A small image autoencoder, trained from scratch.
Model: 12.7M parameters, 48-pixel images, encoder arch gmlp, encoder patch size [4, 4], encoder layers 12, encoder width 384, decoder norm groupnorm, decoder activation leaky_relu, decoder widths [64, 128, 256].
Rows from block 11 of the encoder, named by matrix and row number. Rows with one number belong to one neuron. Each number is 128 + 24 x the weight over its row's rms, rounded and kept within 0 to 255. All counts start at 0. Numbers have three digits each. After the name is the row's rms in percent of the matrix's.
# u: gMLP up (value half) (encoder.blocks.11.mixer.u.weight, 768x384), inputs 192-383
# v: gMLP up (gate half) (encoder.blocks.11.mixer.v.weight, 768x384), inputs 192-383
# out: gMLP down (encoder.blocks.11.mixer.out.weight, 384x768, transposed), outputs 192-383
u.704 023:117145128143124125159122141132141104077127116117120116100126072144125132125112117148098155138127126135032144121133150125120127127134136139136155115162149148135145122115116131098255171159125169120202109123126140151111116129109117163144124134148135107138146135132128148124122125139140097134138138132115091157141133118121116137167149142126130122142136127151132147137123170118122131138128132104121124116113127129188123109131130126124150130135100136124139156107141119133086112117116128083182111148132165136142140121142117255132136126124091137094125133102143128119173101163137139144
v.704 019:093143115117129140141148197132128088096140123143109129111114107139144141134111141138106144154142116127046115134129157134135143129139169138135161129204156195145118121085147117100255126131119176136255119143121137138135124129108128158122138131130140094122134142131147150121115102151127090114158178113123094125140157124098106129160139120127144096172130127129153148119125143095129127125104145111122123120122104127169132095139140142122144123143096143140142142123136115128095123117119130101138125159142137119124147118121126255166141129150110150100109136122106115130155127160123125141
out.704 083:166141168124115081122157136151106098122124117139107095158151137123126111158170118119112162128139168078124110145123151137131093142108153118087123152136135139093101088140140116156135157128129155172136138141144104127151112106112136135130157134111121125133106152126130150170139145102156076148154164157090120127100125138139121123141141119095143116144112111115143080158143104130116122085101109131134109117124121097158076106174153136129105174141127142092167138122116154146121104121174152098129096138127091157107124083163178140134108114158131146136118151150102114111178118133127117138
u.705 020:127144071117119147114164125135081127112139125139123149144133067115167165137134141103149108128160113109159126164119153137120160108159159131133140136077139094147124158103167100120097115109086141162108154144120117133152111146135146159062141124059131132097110132106121107096126104183129126123151156108156157130093129135116113145158119120120131120126137143121140125085126107068125102120091137106168126141154125137159142128147148139126136123160118106129128117132120092137140141112107141137107148131127113111115127138129113101162112123154158145132126143151101137138142148168092093108
v.705 023:117118140123136138127114044089169130183135131095140136119132137126099127119112121127119138117126129140219136118148090127115111103117111139150142105049113076133128131128093131121005122138160103130039115139110129132109135126132111103141122133136127139141137121135153139115138141127129138135118114110128120111117129126140118116101132134147139123045136124145126131134100144131142131166137128139111125122126127139060117160121114131120132133078134078149131144139126120114144159142125117142096136114140140129141133165137105000124122145105111129104121113118179109156118120102140146078
out.705 072:156146130058116143108126127112110168127172152134133175128143129145137133156150127125177056090129115105127127122117115137112111127155129127143120136127117130145131163148148131122128082105129114148128145121110120120144129123174147108120125108095127132127090101185112077095141116108126141110110107102165176156098117156088112140128110126135161139127130136127125170096122126127139126130172099138129137205161163147127160140119122135089131103130191127120098099152141128126150132149126138178129136071088113073144131145110125132060127116109150122137132104175144140131108163138124123128
u.706 096:123130130135124126129135214130131121081128124140121122108131115138123130123121123140107135130118132129010128120120151123137123136131141136128132129255149186122121126115122130118255148137138160122255109123130137139124113122124123154133134139136133112136135137125128139130128124131129100115141135129124107134136135128121125132152123119125129126172128129132120137133149155132126131123122128120119127115116130115159121110130135124131136128166118153129136141125141127134106062125127133108193123137124137133128130123131128255132132124131099132127131129110131125112130117147136123168
v.706 015:100121134148124132137127122104139102121126118133109107101134084156127146120095094137093155145126129145110142107125149110123127116122147172164168120113139124123152132122111136109184153161141176121142101130102132124111090120109112169138149139160137084159117133140155165128139118147151067110127139122121054149135150129103093126137149128150170117098147125160155151134119172104113117144101135093094093101083126125203116109134124140116152149119088111136134162113150108130103121122111131091121112162127209131140158122132102133144130125136082149103126111091153102137146110166132151111
out.706 159:100132102141149132126111127151145134134130152122128111061133124138121139109112098143130091120102136164127129099115117115121121124155108154137164115126141126131135147141104110098127130129135123057128104052163139130096095130173135135166121123142127110175183109109113109092159139147107141097095117134136093111128141153115098110116128130147136143125155135130127194118121176123126131143131131115110123098113141168132136129116084121137165094124108123142078148117172101150129141151110125130125133121078183106149125157088080124099137135138108108093112116098136104141110128134144160123
u.707 010:138096122121127132148118165141125133113132143133161151181080174076154126140139116114148110129175130117096155134143141182099140158156161093108113125190097148121171126166109124162127122112096127132184153133132113154133144127143121105121120034105122139096124169121120128136137124131104171170154119107129143121104090120159147118123154120134157142173139145111122102140127101145131119119135173137120128103152146114091132131144125133127116149156096150136128096064116124109121128140110125111149118142158136122091130125150136151137053145155151116151168120149119108115137145118103126157
v.707 042:136113122127133137126107048117130149164125141105144154149125141106114134118120117119131122113124132135227148121139100137110132106128098135136118110052106055130137122142119141145000132132140083128000133136136121134115145140132114104130108131121115147119141115130121115130144144126122158143118099100128152113115112128152141116097135142140118143065135133130111118140127127144139128154141130143128127125137157126063125165121117118132115142112132102130131124134114120118149144133124113144111135116135130141128116151133104000113110145117128113138143115135142127137110134098133129106
out.707 048:093131116148160119155124126134173103150101110088126082104118122144110124099121153121122159158123102185131120130142148109131141108066100128119156091125138127138132085118109163116127160127132120089119116116125137105109132125108117140154123137180125107149166120100163158129110134133161140153103151161131083100175108100147097083108154140120124118125158128161165132156083131091117121146138137129124140132079063182102131119106126110125153106095112117155102155133126143153109155128122118106105131136161168151143124129111134121148117132114099118064082136078149126158139096106129172106
u.708 067:108160138124137131147142176106178124173136116137106110148111184122104092126104143096079158177127140145078111122157135099124139119097143143116156141174108234117120118123102134124166139149137140126232104139127118123130134132124109091123155120150127134115139129115155168121108092130121131157110154156120125088159145107128098100106147104145152107150140121120186124149081118097158125126124154158109133124098097157114116108157120142106148103065129097156149131122124135107112169162135126112090122129163118119137142136116167251144121139128111134109104121120160101165141101127143144094
v.708 028:099135098140112130133130158153094114086137110147115099112126079151156150127128141120135145154132096129081151140102166120133156133133171126147134133168157136146151133103131127133228147138090169124204139141115133118142112134097135167122135111129151100143115133113134150113116123162133093116154153119127075136140146121119122115147145129119142136174145137118140136127148146110108107138108158103130113107099110111201128086129149137126147129169070156120124146133141105150098103121106125083148129193117165126120156104132121204169118123164110140117124146127117117121145140192102132158
out.708 102:173145147091108112112123128155094168126150143140123156124147130131140128143163091131156062085128152090129129124110107147100099130163129129139118150129117127129137157162123107140128099102120130123130139086162111134141102127197169109142141105080120145131108112150077090117174129106093140116113109108120170142066136172119121136126119117127159158129132136115122159090133124135136126117134095135134122141166193136142124137155122127124122129136157126090119118110151124131152132155136135157131104090058096096126124141133120130063124114135164120143128115195132129132117170143116121128
u.709 047:129129120137123126128099069132121130145122126103123127122131099132132140129127124127131128127131128128225153131129125127119138126127127134131133120018126000130141120129124135131040132132118128121071131129123129132123130128126123134131123130133125120133127128127126133127134135139129129128128123124125120146136124127128128119125134137125127132059134130135121131135133147123127121162129128124130125126124138126137129133128136126126131130130123107103128137126128124133129134123120128127126123132127139132123132122131118000127127129135121125112127123128137127129127132142122141125
v.709 021:130138128099143137128172190075126121120155136135123139133116132127131103140115129115131126126125121118067103130134135152135109118121164128141130143204125255120087137127147126103158096108152140169255142150093116116150149127121140104119139140121127125107110141166138110128115081096134116116119153125140140123115140135111097170144115128129143100151098115133156129111098069095125143115111129121124129149158087142124128126112138144104125102119155122158123116136126136122122129146131133141124148104140103119160141156118182255151156123112147133141116112131124131162132122102108091106
out.709 206:146128140169127089132150131167110082124112110131111083143130129111133121135142131120103175144143162086126118147129152127145121137114149126090133139131142130096122090123143090148133180135119159141132136135147122137142112122105122162117156146121121116129121161083138166164122156125145068136168169154089104128115135134141126111140155119115122118137122116120136076154154130128117122100087133115134103083116122087160082107175148139139121172138096138088176140114113127139118109097156144072130098167135116167089117086158141133159111121175129143125119166130091108111185113145132127137
u.710 079:122143146124121129132128157107142129151130127160121127123126195134120117126120119127103124132119145133001133098134130127109119128126136165139136121255126255117128134130119133115197118160148115125227114129125103132113125114132109111134129138137113114137130131136142138125143087125129122139125126126124123110126131131123103125118121136134139126143107128127136136139112132125141121125123128126113119129123136132114125127138107131122142125084125093152132139131137128120104128144119135137134119129128133132153132130139133255127130128118111131123134108115146124136129114121135128091
v.710 624:129117143132137128127105047109162137175123127094138129116130132137104124116122119128121129115122134142223139118136090127119114106116103140137135111039118055129133121138098139128000127136159103118000119121129128125105135131133110113149113140150119135141140119134131144132142140116129140135109107121122125122123122125139127122105133143134128136049135129155120129140110137133132136152140116135122129127122139135076128161122113123133126131094135091135127145128126132122139157132122119142097128114127139139141124147131113000114131131105107123109128113118162127147116121101139141093
out.710 114:174144172072110097115131129131103151127157138140114155128174136136141120138181107123155056109132161091126128117104111135115090133149137132127113154131126133120126155164128118138126106113122127139133130080155104129152114124195162105152148109076123134135088124169100094120161113099112132117120118127120167137075126175112112137127113120126167143129120126124131150107129101131128117115127094149127127170156172133142116130151119133124124108134168128106109121121147133125136130168138138144129111096031080107136133130131145136074133103132158114140131093183133122129119165136123122128
u.711 028:129145134124126130143133182118147125099131135142146125126122141124121124135127127140113142130120136128006126130159144133124122134127126122131123130255119208107122123131122135123255134133141127126255124133129128140115130119126111123134128121133126131132156144139134128131120120122130135144140138131121118118138128122129127130137132121136132119164110135132119125141125119138137138129135128132118121131129128113113121126124117131124129122127125143134141126124133134100107090132127127127198123127137126127141126124137138255128134126115135136142147127107134124106137094121133116150
v.711 056:141108095141143133124114082153112127140119131081141133137121098107132149122124131135132133123145125125227131140135106132146148114121094110126134123017123000138136108127134113138037138115097132128000140132137148120129137139121142151115114126108129140088136128117113130136121158139121137129127115117128129134124123124136143124126143121132104133086146116147111112112130132129122132145131138131149130117139124122110129137122144123138114147146126132109131121118108113134151145097124113123106138133137133125109117131123093000137117145143143126113122143128106124136125132121125137134
out.711 141:151135173134087117146161134116126122117138115145117100173130143115118098142145127117096167128144159075124132148132150132136120143110163121105111164138107139102112111119116133171136150150131150170138144187126124146146135113102121113119151131112131137112093156128151164155122140115139080151173141135095124134127138118172144122145143106118140125145104120114137069149146119150143121108110130146123109114120133066150084108178161147124110168137118147102182135131096149098103095110181113109138096141150086154110138087175180143138104135126140143173136140152133118104155104135125099140
u.712 218:119133134136118121133140197132135117085126122148124118109127133139124118129119124139111137143124133126027124122127160122141127145128153133123126131234142210117122123115115133119255143137129157119255109124128129134125114120124117159138135137141126107146134142127127150132120123132131107129142138131114099135143134124121129132150124121124132124186122127125123133142143143139127130115124134117117127121110133117156121094131129130128131127146110163125136142126140130129101085122134136108176108146126137132132130108131138255137132122136116135134137136106129124100136123146143121169
v.712 058:122136101127116134128148195152087114082140141155128135148121120102147139148131145133134131147131119104059125139121179131137153151150162111120117139211144160120125135110164106134245141122092158147245135149126131137154124127113145157088134112085142114100126150114125116122108130159118116119162150128137129124140143137126132130150127116127120117197120127101124117121150123131124112109108182115144121118134119108158127095132148134121125131172100166123133102130126110135109090113132131102165134173138125120109134103127140255168111141163142138152140144136082122107142138152115104167
out.712 038:111124160148126111178133130119180137131137122118125073109110127140072090113129113131061168136127152125133127133150138112136102121099126119117161139134118125114117114128065137140126142143143143102128116133161134131117113126118113118178144114160131126152156158125168174152152139117125115145131143153089070093157139114186097110126147116137143123130124117137150101158115112125131139129116136148115120103074084124121064110137139124132130117124116128137138175083126144108092134134151086109124091135142121149152125124150157125127130151105111124122105130090153108138146037109128133123
u.713 031:137127133120133132131119070130121131176133133117120137156123132104135129127136128117134125120147126122230134135129105137105131115136123124127131135027114039129142132140133114148000123124115119141000137140130121125135135132138137102120125103099124160092110124123130120128140127126124139129123120115133139120109126130137129123101137121126137142073130125131131116118120109121130118135123132139131123123139136131112126148138136129120124135125128100120128118124118118123135162130129116130077133123132125123116135141130126000131101138132143126131127109141125121157121134121114134087
v.713 010:110133124156130112132128137142190124128097108107139111064141143147119135116101140147110140134113140166075111141146132105137130092104093129121139122181135144153104095089100155119234165140149119086200116105151133144109126121127108176165118140172122115151182128103127164141096143114145122116132132122096074130150110115110123122156129141130108119148157119173121152149122161110133167145156126121138157135104125141135134119124110114147132115089112111120135142121137130132118144108126144125147104142151140111145108109142131255123162101111105121081114162108135152140125121136170139139
out.713 092:093137101109141153123104118088156147148134141115153148096130120147115137120104138128141098130118104174133128105129106114120136101134102139153145109114128125156128152126121163084109100122137081102111118108111142114113148132143116116137105128151126121142156106149138104089120098140126169125082104116158128126159117113100108140111106144139122116100144132153134174112082137102134127170157126129122152166122110181084159156086094124109142072088156096175092123150152128126128186141104128171110162101123155099166124174094112111116148124086115121101127104098159141163091128110141142098
u.714 040:117126128146129124142115067134134126162122121096120106119126094146126132119124128124121145131142127124229139132125127121125129114121126125127148137016134002138144115131116131139012141135116140115025133123130140126124119131125130134139131118139131110135119129120145141129139132136136124124131135123112092140132126111134122123127149125118138128069144124165138125129115144112110129146126132125123130116111112129152122123131141129133133131126113105122122151117135126136114157121124115115077118135123165135127146124132108000129132131133121124111115122119146118159134123151121142090
v.714 023:125121137130124131107103044109139127166127131107134147102139120135114153128124110136121113111104134144224137119127104135119097115128097144145139098050131048126129128125113134110000130141173107111015106126128128129105127121133119122151113156130115115155151120134135138122138142128130140119118113110123120127114127141130115121103130146141119139050124138146117135124124155128136131143118117123125122132128154126095140159120111122132145134107136097135125159134144122129144145145116130147114134118127147137130115153134094000114135124108088119110132122120153129134131136105150134095
out.714 045:126132128136116116148134119102175148137101122114162106126128126153080115108124154107117156127112106158133141150141140117133150123078112112129106121121117127151123114106089212145120129134145086120114127141122137127107164124097091119135103139165131147144157119129136152155082118116146164176126114155124112119206101064161157125139117141120110122125130148146138127168106124121136133138181112148148169144082115150084146128088131097147109087100149116137132120158107188120109144115169129149122119105171119142158120109155165118116122117072114111137136149079161185128104098113135097117
u.715 217:136119121127136133126110053123130135167124131097135139138127122119124136122128127122133129119132129132237135131134090131120131105121100125133133122016117030133136117139125130136000127127128104131000138131127132122122141134130130110127118130125123150115130120129126124129134145122124143133116112119131142125117122127137132122105135135134119135063138127141123120123118125125130132151137125137136127126138130133094130161125131125131119137109137102127128126127115126124148162123123115136092139120132130130125123148127112000121122136120133124117123124135134128148121129107128139101
v.715 039:140138103109131138129137095135100125154147145137130150182120130091156139149151142112151115133142115113204127147128128141104147124148136110120119131064117084133130149139169098148000113112090105169041153154120112130146142136129148101086131090064129149078115132119141086107119111137127146131136146132146167109107123140128121120115129126126137126103119123101151114107119078101122103119115150132148126141166109137111128140129132136113122121124134103137115092128113115128131165134126128135081151133138102111115132132122132000145113139142176125149130125157096129148136142119096118081
out.715 024:144149103081138150076132135115111189122139115139132177142129133134151121146134184126170098137126079154126118134115132108131138134131131124127100132130129134161126159105174142117128081098133112179126157146092110115159137140097113118039122145102142128113099090152116084106096106139140163130122116128197186128131112108095146152136099134109116101132117124114122146105129100131145115121179129138167155174132120159123181131094125135078103102132160134170122075169112132134135125137114157168133157134153102073124135121109141130151144131132134118148133129159116164123106154125118108133
u.716 110:122128129141129125135110063125140125157123119099117111110128082150130130120122126120120141129135129132224144125125124119123127110119126145141149125013133031136144121130113135125014141137129139119027123126126133124118122130127118132137129132143120117140117127124137151128142125133138120129127127124107081143133129120127117121127149134122136131062143128165142137132108148099117127150123125119123124122111121132154125123133130131129140131110115094122125154121137124133117158124114120119086111133123165135137138125131111000128132123129112129100116124114148122161131125148127146090
v.716 011:093110135115128126124092112108153122144115115096112136089123105175125142099094117145079155126139123133164140094134154099138120092102138162156157120093150114136115132092114131085106148181145125101082099121125156121087113128120119136143113153171129099152158128152148174108138129156154103143113121094133088135131138128123092115135150143131139124090145112171138144121120175111120142147113136117095137105092116145141124132124123138123149128101104111139123159125156113114077128124090120128123114139135186140124143138129087090142138137111063133084124098098144117138109094123149160112
out.716 054:208130129155111070105127129183083116124097120133108127133147124124168145136153093125148124110132157094127133140108125148123136137146138139116098132127142122116144115157143101155130156121089138128129133091159107143137112132156138152129137138089113140129115121096075127157149143118121110133136122140099128173092117158124159121133156128116133168131136145123123122125154146131119114106107097114148110102146208107159128123176131122152112175140112132032147127114142120148155119115138153115132093135073114156084108104165123130095113092175157127133140154169094148114141178158119127134
u.717 020:133115158130125128153096113109168133114133136114139121102128132149100114118124100141075156116113152135060155109146117128132091121109116140140127118194106159117126114139095138122255133154169129117215110122124121148083129108127103111161107132155117122161147131149134148129155146106128115149115098119122092132130128137170136122114142140135143138131108139152099134145142158170137153141141124128103116121129138107105117137130105126133133135113124152127137152123137135113107075135136108130205111125122150150149147124154126240116139138095098129132133120096171122097118084106142144164
v.717 037:119123139145122119133123177124156120098124121125124114085130129157105118108108109144077152136116144154041134107132140115144114133110135147123141125207137187109128119113100137115255155147154165107255092112134134138094112121123103157151133154168128107157149137126129179136129139130127089136123121128112075138148134118131124131144128122124135129162135121146114136146141173142137142124124125114103128102094139117155112104136126131135132134128102150124145167118139134123107081119131126107173112140126153147141137122138122255128135126124079138116134129082153118102130105138149136169
out.717 030:147111154142100114156140127124126099123122105126124121173104125089145121136130140126087182149158141101129134152144139142151160133121145108114117138131113125116132122107131125148129158145104146184129129197122135157139148140093115133100136130134126143082115169110159178170103128122122114157167151147092119130143135117176153132140145118125106115130105121131130047144141092136151123122092144131136105109124128076127102118153172148145111185130107133118190130104100138077111115086134108103129106153195083166105130096178150129177128134129143146154147131124113121117154111117107111131
u.718 136:125133126135131125136110083134131124162126124106116117120127082138130133125125126123122146129135126130226146134128121125120129118123127133136147128000128003135140121130120131129020144135126149123060128126128136124121122131124126132134129125134132120132122126126135140128136132133132121131125129128116105141132129121134116120128156128128131128057142127152143133129107142104123131155125127124125124123119124132160126120134135129128139132113121089120126141119134125132122157123121118117082119130127157131127137127134118000128130127129120130105120126122137123166136126142125142091
v.718 058:128125123129136129133113064122141129179126126086131128126128116131127134124122129125132129123133126134240136133138098130107130102121115135138141117007119018133140125130120132131000129136129113125039133130123132128115135136129119116131118132135124140129137122130134131125136140127128134141118122120127132118123124127139116125120144136135129127059133126155134127124099128113129129155135128130132127128132121135092129149121129129131127129096127076133129136126124119124133158127118115134084131128134141129131132142131107000125127133112126129110121121129138127172126125118124136080
out.718 222:139134141169139071135140131191126113126113109135104067124136130121131113102151134127093170141130174111126125130120143105142116132111137145083125146132143130098123086125121086150132175123120146097132124085190113135148100127135133153143154138142123114141144150062124168167141152124124105142142157172084101101117141141157141105130159121104141130135131107118133097161150128130114120100095126136126118063100114121156075106180128131156119157135082134102161149109125124150108119124150145074127094162116118172087122096147147132140126122180115125118098152121102104120162104130126145132
u.719 080:119131137143129123134112065124143125165123119107112104112130094151124129119124122122120142131133128133214150120126114119117121110120128146139146126034132051133144119129108136131026140145140138117050120122125128123116117127128121129143133130146128105141120125125141152132146124131138117129123128125103078133130129118131111119123145132123140132058141128168147135139104148103120121153124125124118124124106124133160124117131131129130142131105116084129123161121139126132116156131120121120078113131123166136136143130134115000126131126130107129101119109114157123175132124147123147080
v.719 022:134134133129128131130115039133124125202129119132119123126136111130124155135132129117129112118119130126238137128129102134097110108127109135150145125045127058136136129143124129120000125140143120121038116128134125131123119128140124108134119117124143134134127114122132128116135139135120131121123122118123123112102128143131100104098145134143134139048140142139151141124109137109141117143121119133119120125128145135109131155138117118120164130101129078137124127125146111124144168145119132128063136119117125128115124145138107000115122134135117126107128115150155129153126131133131136063
out.719 042:087138109058138163136131125073164125134159147122147172120126123145107130154118150114132095135127107148131119116137129128114114121123126137139147120125121133132105146127154163085119089113138103166122123143098136117129139113135108106119117123123118120127141131189161096079111092122141150141105126111176152117140119135095085153127089137123142088122129123147135154105100106109133127138170128123124155188140075164093135141090119132091142078114193119212103119147136149123117141142116148181123166080159137074173122152096136123138136137091123146122131105097145133140106106096135119119
u.720 110:125120143136130125129106059117150129181124124105127117116131108143112126120124122126122132122129132132224140119127097123117117117120122142139138118035127058131135122131112135128000130140149122122027122122129130125117125125132119124140126133144123124137128124130134141130140130123135126128122122124116109131125124125133118121119136135126131133042136128162134130139105143122125136154132123128121128126117131133118127143127123127132135130096128091131126149127134130128126158130121125130084122126124144136140131136132118000123130128118110127106123107118151126156125125125133140088
v.720 012:148119115124116115132128119145124096123130165093141134152116142093103116160118108156125136149168153109163119132179122158143127135148112123126134130043087032102134111144112125154092161122089142149024131149141128134125138125108142139137116102100110136095176159135126140145127194134081115150130126128124125134135133134190131122134146106167107137132134114128086069114140133165163132125116158132141092101138149086097099127142138137126109171170110165102150118096132108093146110075150092094152126144159117126120108134152116065130100164120147157133145134124104110093156095117141119164
out.720 127:084132104145152141128115128148151125131138153123122109080127123133133133109113104148124094131113138176127126096124122112125124125157113171129164117126139126124137156140102086095127132129129128050128106067156144130094104129178142139177123128145125108155190118102125117077160133159106145096093125134134098104127150166119086116117130130142138136126149121134129182118121167123128122140122141114096119103118118169132130127122091133127161109125105126164072162115163082140119136149100123124125136127084183097146131150073099125112144139145106113097101106092134082138121121125137162125
u.721 081:121144116125116129131161204138116115091141129155117128135114137121139122137127139128126127145137124115049112132120172121135148145133190127118124139255143230114117137105140120128255135132109161139253126143125123134142122119124132155107138119113129113120124154116129127120103103160128105125160155137130127128136141125118123131152121118120141120200115123116135129128137120114122100110102168114125124131125123119147122078138141142114133115144111152126132122126137111133113102126132141109154118150129124122122134090125154255153118126146132144139133142130111126113150128144121115149
v.721 059:135130103122125132120125062137101130143132128125124133139132089126150148131136135119144116119134119120239133140118121135116142114143128128139130129032129022138144143135148109137000122117094121142000145135115124123138126136129144128109131123094124139115114126120128113112133124141133129120128128117138143134106127130124125127125127143125134133077134135128138137099124114099118100135122126122141129132143123131145135140125134130126131129136126102117120122128129116137134154122108127133087138129117127120122132133125112000131123126140155129117124132141111132152131136153101129092
out.721 089:157146159073096121126125128101118164127176159143129164124156132142127125145153078121148073088124146090126133118110108148108092131176133131152112155129111131127125179165115125137127097120133118134130132098141106133129112124177138096144145093092122140135103112196109102107181111095105134119106099095129154141091129178117104141124103119132181157127129134121122154103125130135139127123141093152120125166156181132135124139148114134119130105131163128115111130127154137110143133169141128171131116081077096097148126146130129132061119119104151113147142093163167127130098150135127118128
u.722 051:125143151125119121151153196123160123103133126175120109117126160135116105141128121134107135137117144125025115119131151125124106147129161135119126141255126250109119131132098138119255126139151149121255114122133111138124117116132105119152139121142128122145131151134135142134127107120129115136136148139115101124136136130126120134141123118125140116173104129120141141145125126138131132109124124125112126132116131129145111105142105136121139115127125144132131138119145136120086108145139137117154110129124118127140132114138149255120140122114121132138133126114144123118147108130136116143
v.722 197:122145148120118125131148192115138129112137126182119122131129162137124109137130125125117118134109138124021119119119146125121115145135165139123120136253131255101115144131124132123239114135147136129255115127128104134129119114136117113135141127136128123142118141134138131125137088121130115131129144137127129118127134132118117135132113130125150123175099133104143141140127115134135122109120123128107127141125132131143120112142112135121137103125131134139131128132141135119096101166132150131149120123118115129138135122134155255125134118123120131147141118125140126118138119130128112133
out.722 058:109140105112137135118129128089126085130115108127128152131156118144147156138112186106171142149151090132128115130125140123127144125118137122134160119129161132146126112114179157101127120121113123154130129159068136118141151121099129134105141143164121120142094126147162124109090097131176127119134144127158130144141102100050079146133109143098103087128119150149155134129118111104085118135131115106140161204126068146126148127096152113112138074125151126171102121164136137172124127118104158132124162132137150139148128126110151134160166086129114138114117117111113148133144164134137130126
u.723 083:126142111131107128127151214139119120083133127144115126132127107130136136141130137128132128135136126111055119144126160133138137149134191124125128137255136209129125131110134123123255128122105151135255131132123127136132124122125132155119131118110144119123124132126130128124119121145130115127173145133133124132132134130125126133160126117123128122198123130123136131122135127112125117117118134112130128128136123121147130105134151131125135126152122163126127126128137122131121088118129132120153125136128126125122132105129133255141130126134135135133128145129115129114136130146117113160
v.723 068:117141146120121130131146177100146127117140127173126125122130159144120111132121118127118122133108135132021125105124142124112119137131157156134123127255134255107117147125122137111223118145158120128255110131117114135119128116127111116135134139149126116145125130142144128120135083124136107132126137128133123123134139133119106134130113138131158123165097136117144142147123124129140118119121127121105122137122129131133124120132107136118145105107125124143130133143137133113102100151127144133150125127126128132152137129132148255129134121116109132139144108118147127122131119124131119123
out.723 143:148121165178111088164138128137144116127104080120131081136134131138099105112141137120101176141137148105130128147146140121144120133078133096103120145128123127130120078121081175156129149143133136121127126148146137136125135126106107124149147134156126141140128153111140170189109149098149111165158145164076101126156110070178147121136146119112108125133114127143138077162129119136119148117126109150144131119100119106129096112143152109152103140126124133109158156117109181122107125101167100097129090137147102175126124088175182130127133115100128126133116160113142145122159099132137120131
u.724 023:133139115132137128125136123138117119158142144104136119151108123097131133144139113148120141126146135112207108129133104143109122131148134117123159130043130045121131119141124102141004137137125163127000136126131132119133113124141152143130137093097132127108143135120136147124131141129122123120127149125123114109111139137140102120134146103147138130104143108142157111114098116105120109130102141121127114121133119131147124111135133145113133148135123102125133125096123112125131181120132127120052132142132127113113133130134113000136110162150142130110132126138105097178136127135117119086
v.724 064:109135132141126121135145197139144111094126118138126109096134117145118126132120123142091141139119131132038120131122168125139117147127151131121140127215153187119112117102104129108255146136135173111255104118132140141126107128112117171143136127144137101149144150121130166133117126134130098114143146137117069128148139129114118131155123116124131114181124125136128138137137143123125138108120131112116127119100123123168116091131128124129140127146107154130139148119148128134099099119131141103158110149132135130131126108130135255146139120136106138123134141097125122111145110147143115158
out.724 122:100123136126148127142134123100182154140125109123149096103131133153095092099115158132107130138123121176131123116129136091154123116100115129115124133129125143145114126116075184108106109130153097087116117107129145117122152136125102109151114122188141120154153127131155153141116093121141159139105127164132105107177100087137127142122106138124124102114118120162143143153081107125127128145153121153124164156090073173091133117101108115136123065094150112186113132143126161127083169139122117143096134118143125133158131131113169126135164133074105108127110102072167145149105087091139131099
u.725 023:120131098134132128129137186157113121129126135118107089161094128100133132118146130137114162119173123118132127134155086129131137122134151122127168146135107126135162104135111118156201166146121188110147140129138125109115122133104155141124128087106156107094126135112144171141137152143110109136125156132113095085103141130161122095128180090154146127141161094130160090119109134122150113135102161150102106080117110111165122107144154144133134192145075145126153136081121103118129145117137085095079133154149131140094166136147121149142104179165118131111110112136143065162145126145092143129
v.725 123:132137102124106131121145190150082115075136131159116145144130109119162149148136145128143117145143117094065120140113182130136150148149170117119117147192151157133121142110175101132234131120075145150229139145121130134156120120125150157087142124076130119104113146121119105121111123150127113113169152125137140146132134131112133139159119117114121123193115128098127127104154122120115114106114154114146129134142117114174132093128152133122118124172117166109124114139131119140113089114132143111169128154119119113110129098122140255159124120161156137150131149146080139104143144169118110166
out.725 095:091134100094152170114120123101143134142131139126150167113122118134134138135106147141148076140106092170126104110116116124119137123145107145144134102116148126139118155121155137070098093121137096130109106119098136112124147130141131124118111122136142115127140107153121087092111084142128156108095113126189151120134126137056107149120089148134131110100133139138125180110093123090127126141153140111124153166136109172092175158090091122119153077107149092181094103140147114139133180147085166156112171116132146083154133164083114106136145128118118126117137111105125140155099144118138123091
u.726 067:112129108145131123139131189153129116075123116107122106100128084141126135126108133146100164141131130129059127133125159122148141134126130126132142130180142115130131107098106129112255160129113179113196106118134148134127115135107126194135130133140143098134144138119112178135120145142127105121146134131117068142141135125122134136164132117123122115188143128155112137135145158127120142121124134109131128105107118119173124087131151121135135135168102172118136157113133121140105091099124121081176108158135156132113132111132121255151136126146112136117118149099116124110136118157138127189
v.726 048:157100093125144146114103106154100132133122156089149154172115121079132153134130124148138125118141125121199125146144096147146143124136090106120115118052112017133127115128151095144072131110102116159002146141141146127129144137123151137100105123074127148058142123132114105134126169136105155125119115113146157126116119139148153123112137115138091133107138114116095099104143122158133132142139145137148128118174131114088135158122139124139097157154141144107129098126100111125164124106133109135127157121148114122100112148125098000129108157137168124142135138141090126114116137098117134148
out.726 097:129131168169113102174144127107172109129112100123138070125139130144079100120128134117091184140141139119130122143151142111147123129092133106111132138129129129132115100115075175146128153153142132113127120150128137135113140121095080122151138132174130131151138145135162195175102132103160111165144145172081074121182116074170123117136138118116117115130122123147152083169119133128127140125126111148130135134073107114127098116138143126134121113121127130126161160135115176106098129106172109114126095130156108167152123095166182130128128112093116128128121145080150138125152084131149121127
u.727 064:112148129124127128145141198129134122110138126163114117141108147122133117142125137120122137153126129122024123127133155122121141142131170126125128138242125242116135131131124133129255133135122154129255124134126113131134126124121120122125141106132137118124122146126137133123117096134129117137142154135121122111135135125120119127135131124128146115188118129113146135143123120123133121117121153129111123126119115130147119106143128137116140119132101140139136120116134127126106113145126138110144120149142127120128145119132147255146126127138124137137127124127132116125144117140119125138
v.727 043:146117092119136137125117074140096137149134137112135155184121128096139150136142144115155124124138116120221134146128107138117159117135108102123115129043111036142145131141156120153000121110096097154001157148129129121144152138125150103088116109087132158074125118117121095124118140143122158136129120125150168115113117133141138117107138130133114135099135135108126107120127103125126111142131149146151126130155127128089139157117137128127113132134137116119122089137101117133154146120126118134103162131144113116109121138126120000135106145142163117142126135156100135138120146111099124110
out.727 052:164138159087082114133137128119108169126153138131112146167121142106120107146156112119129116105136149078129148137134109153112115132122134115135098161132081130109126127149114120178129123119122132170131143161136096126153128125144142087123146094071128150074093124156116105139152138106105127155129101097110173126088140141188151115124148103142163158129132112101127098112127111145163129117137123170129110127149162103127102137160144144113113161128143129096153114119102135086145126147174093152131101101135083118113136137161146134093086145109150128180140125192159123127111133126098104129